config.yaml
image_size: 48
decoder_block: "basic"
beta2: 0.99
eps: 1e-08
steps: 14600
epochs: 15.3
Rows from block 10 of the encoder of a small image VAE, named by matrix and row number. Each number is 200 + 20 x the weight over its row's rms, rounded and kept within 0 to 999. All counts start at 0. After the name is the row's rms in percent of the matrix's.
After each channel's rows are labels from the 100 images, of 14848, where the channel reaches its highest value: "top examples" is what is common among them. Only what is clearly more common there than usual is listed. The data: simulated grey scan slices of phantoms with and without marks.
# conv: 3x3 conv (encoder.blocks.10.conv.weight, 192x112x3x3, each kernel summed), inputs 56-111

conv.161,123,192,198,167,228,240,211,188,228,248,160,194,229,209,212,201,193,202,237,180,199,222,208,192,194,215,232,176,194,236,202,218,184,191,202,216,188,206,182,169,207,202,218,175,197,215,209,229,179,237,187,215,212,209,213,185,178
top examples: belly

conv.132,065,216,216,175,177,218,221,181,166,169,198,176,202,189,226,225,240,178,216,205,192,220,193,172,201,198,232,189,197,189,180,208,181,197,219,195,183,224,210,206,159,224,226,229,206,208,172,202,170,198,162,226,179,203,187,198,190
top examples: limb

conv.174,096,222,211,206,168,194,198,176,220,187,168,200,203,178,177,180,220,187,207,229,178,198,166,208,187,191,231,222,209,225,191,152,214,191,222,230,182,193,202,195,211,196,200,170,164,173,187,202,224,211,194,187,164,199,228,197,192
top examples: chest

conv.148,102,210,217,176,194,207,234,207,193,190,189,199,211,203,205,183,183,182,174,180,169,206,183,190,156,182,209,173,193,243,196,202,188,186,216,201,191,188,193,167,213,225,200,184,178,188,193,238,217,228,192,187,140,203,181,255,194
top examples: belly

conv.142,093,188,211,162,173,185,200,172,214,156,229,212,177,175,184,208,177,162,198,198,160,213,196,198,227,157,204,223,188,199,185,208,190,215,196,191,212,203,199,208,199,196,199,214,196,194,146,208,198,206,188,232,201,185,219,186,186
top examples: limb

conv.74,123,207,219,229,196,177,200,193,174,209,166,206,183,165,220,197,203,210,209,206,149,198,173,196,177,205,188,212,191,201,246,196,206,216,175,168,184,180,225,229,208,208,200,196,195,176,191,192,189,142,208,181,212,174,173,185,190
top examples: belly

conv.159,089,218,223,190,174,193,228,215,213,209,210,212,192,216,193,182,254,175,200,209,193,150,183,221,191,171,218,195,225,210,232,220,194,186,206,201,194,224,205,204,211,178,180,200,204,199,212,184,177,188,186,167,178,232,240,223,194
top examples: chest

conv.9,089,179,173,233,209,237,188,200,171,206,182,198,199,216,193,229,218,186,240,188,182,213,165,185,187,244,207,241,213,209,178,160,184,195,198,231,233,212,204,204,164,184,189,197,219,214,204,199,173,194,216,172,192,213,193,245,188
top examples: limb

conv.78,109,217,184,178,205,209,224,187,220,193,175,226,193,207,210,200,214,198,170,192,251,195,193,212,211,191,219,192,196,193,251,177,193,174,157,199,188,166,157,188,191,180,179,210,207,232,202,207,204,206,174,200,224,189,221,185,179
top examples: head

conv.164,080,215,227,220,174,220,199,221,187,228,170,156,235,194,210,208,226,191,166,201,228,186,175,198,185,195,220,192,191,182,204,196,198,177,219,196,193,194,179,178,199,200,213,236,168,225,192,201,178,173,192,192,184,210,166,232,179
top examples: head

conv.18,077,211,181,174,187,196,197,258,209,185,183,204,214,190,183,185,182,208,169,243,240,179,191,211,198,190,179,230,170,174,183,207,202,211,221,219,225,209,209,217,205,223,191,209,183,182,202,224,185,205,193,177,175,205,203,229,213
top examples: belly; dark spot

conv.49,093,218,200,192,165,202,197,194,213,176,197,223,192,203,209,206,192,193,165,214,188,208,210,204,158,204,210,175,202,208,182,195,233,206,212,217,222,159,175,183,222,225,181,215,148,204,212,183,177,219,199,165,176,230,231,198,203
top examples: head

conv.103,071,197,182,182,222,172,208,188,176,167,198,215,221,179,203,226,228,179,213,231,225,189,196,232,227,194,219,196,203,196,185,188,183,177,220,219,191,152,213,232,185,216,229,226,235,212,198,209,163,173,193,194,214,200,223,210,192
top examples: limb; ring

conv.175,084,205,202,184,199,220,210,190,193,195,217,176,168,207,190,238,214,187,164,182,229,194,226,208,218,196,189,195,167,208,199,199,197,234,178,163,160,170,211,166,196,233,196,212,184,159,182,180,193,229,199,201,190,184,180,210,211
top examples: head

conv.153,087,192,209,195,207,236,199,259,212,253,199,222,222,198,220,161,192,187,225,230,211,146,185,175,209,199,194,218,204,202,188,233,208,185,218,191,200,234,227,203,225,207,205,200,195,192,229,214,185,209,214,189,181,215,197,214,199
top examples: belly